Weights of a small self-supervised image encoder.
Model: activation relu, depths [5, 5, 5], widths [96, 160, 288].
Training: adamw at rate 0.0037, batches of 512.
Rows from block 11, named by matrix and row number. Rows with one number belong to one channel. Each number is 128 + 24 x the weight over its row's rms, rounded and kept within 0 to 255. All counts start at 0. After the name is the row's rms in percent of the matrix's.
# sq0: squeeze pointwise conv (model.blocks.11.sq.0.weight, 72x288x1x1), inputs 58-115
# e10: expand pointwise conv (model.blocks.11.e1.0.weight, 144x72x1x1, transposed), outputs 48-95
# e30: expand 3x3 conv (model.blocks.11.e3.0.weight, 144x72x3x3, transposed), outputs 7-13, a 3x3 kernel for each
sq0.43 088 [120 107  93 121  89 105  88 145  92 103 145 111 135 127 143 131  94 118 145 122 130 114 101 120 128 134 137  84 123 100 101 144 151 104 125 124 167  97 125 146 153 151  73 150 107 136 131 106 145 135 119 135 119 126 140 103 120 142]
e10.43 102 [133 109 146 150 128 128 149 132 148  77 119 116 107 164 129  90 148 103 142  88 113 137 192 127 153 152 116 107 138 160 113 116  82 118 149 127 145 117 149 102 133 163 139 129 105 122  97 136]
e30.43 107 [126 159 152 149 139 138 174 154 130 121 158 119 142 200 109 147 162 124 147 131 137 114 153 108 132  93 107 113 110 106  90  86  92 143 122 139 128 164 143 159 138 149 148 132 127 130 109 116 142 106 136 133 117 139 135 123 138 158 149  97 152 112 114]
sq0.44 075 [131 147 131 170 126 110 189 117 153 154 152 137 115 103 139 132 129 115 144  83  80 169 127  90 121 125 151 107 104 106 143 148 166 121 113  74 143 103  73 180 119 142 112  95 119  98 107 107 164 123 134 136 144 113 141 139 116 100]
e10.44 111 [124 103 142 115 143 104 128 120 115 139 158 129 158 149 119 148 125  71 130 146 121  69 155 128  79 133 100 135 139 115 154 114  88 129  71  81  78 131 117  94 137 132 120  99 122 132 168 115]
e30.44 095 [204 129 115 134 156  99 112 165 132 114 119 141 147 119 183 150 185 163 161 143 127 152 133 136 136 132 131 147  98 127 185  96 145 142 144 138 114 159 125  78  99 128 135 153 130 137 146 119 156 153 121 138 137 106 167 108 143 138 181 127 151  98 139]
sq0.45 102 [110 122 125 136 105 137 100 190  93  97 124 184 127  99 153 116 131 128 100 143 130 120  76  96 136 114 142 115 137 126  85 123 171 125 136  99 127 137 107 131 124 116 150 140  89 207 122 100 123 134 120 115  89 127 111 177 128 165]
e10.45 089 [156 135 135 134 144 148 102 198 160 215 125 143 116 120 109 127 116 181 125 139 112 176 123 126 125 133 174 133 120 118 102 130 134 118 147 122 109 145  83 121 143 211 146 167 159 161 122 143]
e30.45 080 [ 96 122 151 127 147 138  89 141 132 119 118 149 121 167 115 126 145 137 106 165 166  88 179 177  91 118 122 145 173 137 107 144 104 152 139 114 134 106 132 118 164 120 118 118 101 113 134 142 126 126 102 132 141 152 126 129 169 138 134 143 144 122 108]
sq0.46 123 [140 145 125 133 155 139 160 108 117 156 125 143 119 128 105 135 108 143 136 112 125 110 130 105 124  89 118 127 124 109 144 108 132 137 145 130 104 147 145 129 132 125 107 114 125 123 145  94 133 134 125 129 104 145 149 130 145 110]
e10.46 078 [114 138 111  96 131 122 108 120 137 169 123 137 117 117 127 135 164 142  95 126 140 156 114 100 109 125 112 111  85 125 132 133  89 113  81 105 173 155 112 139 129 137 145  93 187 150 122 112]
e30.46 086 [140 139 132 130 149 141 156 165 156 147 144 121 135 123 132 126 114 125 168 146 166 141 129 130 118 137 139 144 144 132 141 118 136 148 121 126 130 115 110 112 118 113 185 158 152 145 179 116  97 149 152 119 103 113 171 132 143 149 137 123 136 104 115]
sq0.47 078 [138  84 158 137 112 108  84 157 106  97 131  90 180 144 143 164  84 122 140 164 101 134 128 130  96 102 114 103 150 147 101 114 141 111 125 127 167 108 159  99 100 141 111 147  86 143 129 191 120 114  89 150 157 111 155  90 124 191]
e10.47 118 [131 105 110 101 141 109 129 107 133 144 102 100 123 161 133 109 118 120 151 105 151 117 116 122 180 108 128 134 109 150  86 146 118 128 119 174 156 155 102 136  89 146 123 154 111 121 114 133]
e30.47 091 [119 114 105 117 108 145 137 125 136 127  79  94 119 131 118 142 123 139 107  98 139 117 150 136 114 108 159 111 119  80 100 132  96 137 149 131 137 127 135 127 166 161 123 134 124 117 133 116  87 143 115 129 125 149 135 103 150 110 130 156 127 121 117]
sq0.48 087 [141 140 108 167 166  95 110 135 153 155 130 122 162 134 148 190 131 115 141 165  80 144 121 153  97  85 164 109 124 167 115 153 144  81 105 173 161 167 127 148 128 163  99 110 130 154  88 106 150 106  84 125 177 100 147 142 109 146]
e10.48 105 [157 133 148  91 179 137 144 104 142 116 125 109 165 153 133 137  93 118 164 100 136 108 100 124 139 121 131 149 126 127 149 144 140 124 118 121  76 115 129 141 128 128 171 141 136 126 115 116]
e30.48 087 [149 131  92 135 163 134  96 143 146 174 108 144 134  80 128 130 135 123 136 122 132 175 174 103 113 136 119 137  92 101 159  95 149 158 107 115 131 133 111 129 147 155 140 111 106 156 131 115 128 174 103 148 115 129 109 103 143  83 169 158 139 129 130]
sq0.49 094 [143 180 149 108 123 111 127  98 127  97 144 159 110 111 145  96 143 103 133 104 139 158 142  74 176 126 132 124  98 121 115 144 135 124  98 132 136  97 146 164  98  99 125 123 154  87 134 128 142 106 111 131 127 100 151 127 108 106]
e10.49 110 [109 150 127 141 121 152  92 124 125 140 106 136 152 102 118 127 124 141 100 159 126 119 143 117 113 126 161 157 139 146 158 141 144 153 164 106  89 127 100 135 162 131 124 122  89 102 178 102]
e30.49 096 [147 105 116 130 120 109 139 119 144 108 120 127 153 124 145 120 181 111 149 114 112 152  90  93 164 165  81 126 141 136 128 113 130  86 114 137  93  93 129 111  87 112 155 145 138 126 142 130 111 132 135 116 147 103 113 154 100 157 120 130  82 159 105]
sq0.50 088 [127 157 160 130 131 116 168 129 159 131 117 130 130 131 103 116 105 113 108 135 100 190 140 156 123 196 110 159 111 103 160  97 191 108 112 150 128 109  63 156 154 135 128 131 129 108 100 152 132 107 135 210 148 108  87 125 106 123]
e10.50 121 [131  98 153 119  86 113 107 126 147 105 135 139 112 139 147 118  65  75 137 147 134  59 111 139  94 140 122  87 176 105 114  81 161 174 101 152 104 119  99  98 139 129 131 114 117 104 133 143]
e30.50 101 [109 120 127 137 152 132 146 145  93 105  56 102 145 137 138 139 127 130 128 132 139 145 134 146 137 154 150 102  72  80 125 109 113 132  74 121 112  95 115 137 131 137 142 144 140 118 130 119 124 192 117 134  81  99 129 134 142 112 170 142 151 127 131]
sq0.51 085 [171 116 116 128 119 117 122  88 167 113 131 120 110 215 112 111 149  97 110 182 125  94 161 124 152 140 100 153  92 151 144 105 122 128  94 134 141 120 135 114 210 105 109 199 163 111  90  93 165  98 143 147 154 104 147 141 111 140]
e10.51 108 [148 137  94 127 136 112 183 126 121  74 162 147 106 143  89 178 125 129 150 103 114 152 123  83 148 144 115 120 153 112 121 113 117  83 127 132 173 167 177 146 167 121 126 110 110  92 109 135]
e30.51 103 [188 139 132 121 118 114 148 131  98 102 129 129 158 165 150 121  95 117 106 128 149 125 160 196 147 143 137 128 109 145 106 127 151 133 146 152 145 175 151 145 154 119 133 160 122 133 131 140 129 133 119 142 160 145 151 118 133 144 117  98 125 145 146]
sq0.52 128 [129 121 138  90 140 153 117 112  96 167  99 125 124 136  93 114 114 157  99 110 169 107 127 111 112 114 115 146 150 103 137 114 100 160 163 125 106 133 154  99 183  99 112 124 128 148 151 101 118 157 129 101 114 157 152 110 160 102]
e10.52 086 [103 143 121 108 128 124  88 160  90 166 150 110 103 115 105 107 151 139 103 136 110 132 155 137  88 124 113 113 105 113 107 111  91 100 139 131 176 150 117 113 129 112 141 109 191 160 125 138]
e30.52 056 [157 172 156 161 165 161 164 166 166 116 119 109 117 119 106 120 116 118 143 155 146 140 149 149 137 135 153 129 113 126 127 118 123 128 127 123 111 119 110 109 118 116 107 107 114 133 131 131 127 134 128 119 122 133 154 156 154 148 149 146 153 155 157]
sq0.53 103 [155 134 128  94 133 119 132 144 128  97 129 108 131 139 138  78 157 123 104 150 120 137 129 163 126 149 109 174 125 137  96 123  62 117 123 168 157  99  94 121  97 144 129  95 147 123  97 144  96 122 109 120 151 127 127 119 116 130]
e10.53 079 [127 161 158  90 102  99 145 149 128  98 124 111  92 117 147 107 138 159 126 137 121 140  96 125 115 126 139 138 118  90 130 129 120 145 169 118 113  82 124 137 135 149 108 113 177 185  86 129]
e30.53 145 [133 143 157 156 114 153 141 116 133 105 109 132 138 134 102 147 132  87 116  60 111 126  81  61 157 161  91 126 104 103 115 120 141 102 103 131 139  95 113 140  82 134 111 105 155 119 117 126 114 155 129 133  81  65 137  96  93 119  92  93 104 119 129]
sq0.54 088 [145 145 112 146 140 111 186 126 164  92 165 135 113 129 135 118  97 122 139 112  69 141 148 160 157 111 170 118 105 143 142 128  97 134 115 112 122 101 105 174 115 168  99 111 128 149 128  85 121 119 169 136 141 121 136 175 123 113]
e10.54 109 [105 117 136 177  81 121 156 117 143 142 180 108 135 148 104 140 133 141  99 159 110  63 173 141  71 119 130 159 148 106 151  97 125 142 110  91 110 108 147 120 136 111 137 122 112 136 117 119]
e30.54 105 [151 121 116 135 105 118 134 135 153 122 134 147 145 121 148 133 147 105 126 110 101 127 107  90 135 161  86 156 108 132 144 114 129  87 141 130 128 131  98 112  65 106 131 140 139 145 156 137 128 196 156 123 136 119 143 135 108 101 129 150 120  95 145]
sq0.55 109 [102 151 132 118 146 144 135 134 139 156 105 154 128 143 142 161 153 144 108  80 119 133 115 112 107 143 158 105 141 157 126 152  94 142 145  97 121 144 100 103 107 118 144  86 128 131 163 119 122 141 136 123 125 132 142 145 145 101]
e10.55 095 [104 140 131 105 117 106 108 156  95 178 117 119 105 136  99 105 154 125 110 112 121 120 143 122  84 109 111 129  88 134 105 111 111 127 121 130 164 133 107 106 125 109 118 112 192 187 149 147]
e30.55 056 [174 168 165 161 161 162 164 161 158 115 113 108 106 114 110 101 113 113 145 150 146 147 145 147 148 145 160 131 119 134 117 131 124 118 133 124  95 120 108 112 108 122 116 108 112 131 121 127 134 137 125 117 126 129 150 152 151 155 155 155 148 146 152]
sq0.56 097 [138  96 140  94 133 115 119 109 137  72 124 113 145 124 106  96 159 116 132 110 182 106 104 143 115 176 110 112 126 129 152 133 102 130 110 127 132 121 139 124 183 120 130 170 142 113 125 143 101 113 110 115 158 118 143  88 117 144]
e10.56 104 [146 165 101 139 125 150 139  67 134  79 147 127  74 171 135 100  90 124 137 109 110 173 175 113 154 147 152 123 154  93 122 137 102 116 167 128 137 122  91 143 159 120 141  85 142 134  93 110]
e30.56 104 [123 121 138 125 111 114 193 143 133 112 176 131 132 213 155 126 138 139 153 147 120  95 128 132 171 130 103 117 135 149 109 141 114 126 123 123 125 141 122 173 134 166 148 164 144 148 140 151  93 138 103 135 135 116 132 143 116 145 108 113 132 116 142]
sq0.57 099 [160 137 161 135 125  98 168 167 174  83 123 160  81  92 140 116 170  89 103 129 142 120 143 138 131 155 159 135 110 137 115 147 139 109 100 134 165 164  86 129 140 150 122 105 148 187 103 152 129  99 116 155 139 101 155 195 110  99]
e10.57 097 [172 150 148 126 142 143 155 175 114 107 159 115 134 154  74 154 113 139 125 199 140  92 130 119  95 139 191 170 160  95 146  91 159 124 115 103 121 142  85 119 147 133 155 164 144 151 153 103]
e30.57 093 [127 134 167 119 115 105 134 141 105 122 124 154 171 148 132 141 122  88 152 122 121 131 133 130 162 138 100 162 142 154 148 153 140 131 135 128 117  86 127 112  94 122 142 200 137 135  85 116 126 128  78 166 110 125 115 113 136 138 129 130 142 126 115]
sq0.58 105 [120 105 111 114 118 141 129  64  69 133 123 127  97 104  86 113 119 149 138  99 155 134 126 102 113 130 101 112 146 100 146 123 151 161 148 118 104 111 145  95 109  87 125 132 110  88 144 132  90 150 103 138 128 150 112  99 144 137]
e10.58 081 [133 120 119 109 101 117  73 107 113 168 128 138 102 154 121 102 158 106 102 127 147 125 152 128  93  99 119 121  83 141 103 101  83 123 113 127 178 140 121 111 115 105 121 100 188 179 125 127]
e30.58 065 [158 161 157 160 144 149 145 171 169 133 138 113 124 142 112 110 104 101 148 159 154 138 126 132 142 129 145 123 172 142 117 118 122 119 119 138 111 109 101 118 113 127 142 129 121 139 188 140 108 136  91 133 110 119 145 148 145 163 133 147 140 149 169]
sq0.59 086 [170 154 124 134 165 118 182  95 147 113 139 122 104  91 114 107 142 109 152 137  99 147 134 127 138 131 123 174 111 119 129 153 127 119  97 147  96 135 149 137  89 130 107 100 154 109 172 154  85  93 192 151  94 115 153 133 106 106]
e10.59 102 [146 122 115 153 120 129 147 149 177 121 139 113 128 151 151 129 102 141 102 156 117 123 148 146 112  96 152 156 122 114 160 131 128 138 118 113  89 114 112 159 114  79  92  97  89 104 109 114]
e30.59 094 [103 115 133 120 129 131 140 138  78 147 179 157 126 135 126  81  82 101 132 117 106 112  66 108 174 160  97 153 137 158 163 156 151 120 146 140 105  77 137 132  70 122 144 159 131 134 163 119 108 162 113 111 103 126 134 149  80 151 163 115  94 127 117]
sq0.60 107 [160  98 122 101  97 132  99 118  95 102 143 155 110 162 133  88 149 141 124 124 109  95 146 106 158 109  58 134 125  94  85  56  87 161 139 109 135 100 141  91 146  66 124 161 134 122 128  94 123 132 120  78 143 123 152 140 136 122]
e10.60 078 [111 165 130 120  85 146 138 164  91 149 132 122 121 104  88 172 165 121 108 113 112 150 140 138 114 103 125 121 141 122 126 123 112  95 139 142 187 176 112 146 112 145 137 120 169 160 134 115]
e30.60 086 [165 121 168 124 125 129 110 103 153 105 104 119 118 121 126  89  94 103 106 119 142  88 112 134 130 129 112 131 120 122 109 120 140 131 139 165 134 107 116 144 138 118 128  79 138 132 104 145 116 123 118 103  92  82 160 133 142 167 136 115 136 175 152]
sq0.61 089 [119 118 153 113  92  97  76 119 140 100 108 111 145 168 153 111 137 109 109 117  98 108 135 156 139 160  98  76 111 148 157 112 163 108 119 154 150  95 109 132 174 133 123 169 126 142  94 128 150 118 127 144 156 122 115  96 122 160]
e10.61 092 [127 119  74 132 152 133 116 116 124  79 111 117 106 117 103 104  83 110 150  77 121 150 176 118 162 183 150 142 162 144  89 116 123 142 129 148 139 109 160 124 158 119 148 124 158 140  96 116]
e30.61 101 [136 127 112 160 152 130 174 121 122 128 139 101 148 167 122 115 116 118 135 120 137 116 180 168 137 116 123 104  86 120  89  94 111 139 103 141 106 125 121 181 159 165 133 135 120 134 117 125 117  98 117 135 128 149 121 120 132 158 158 134 158 121 129]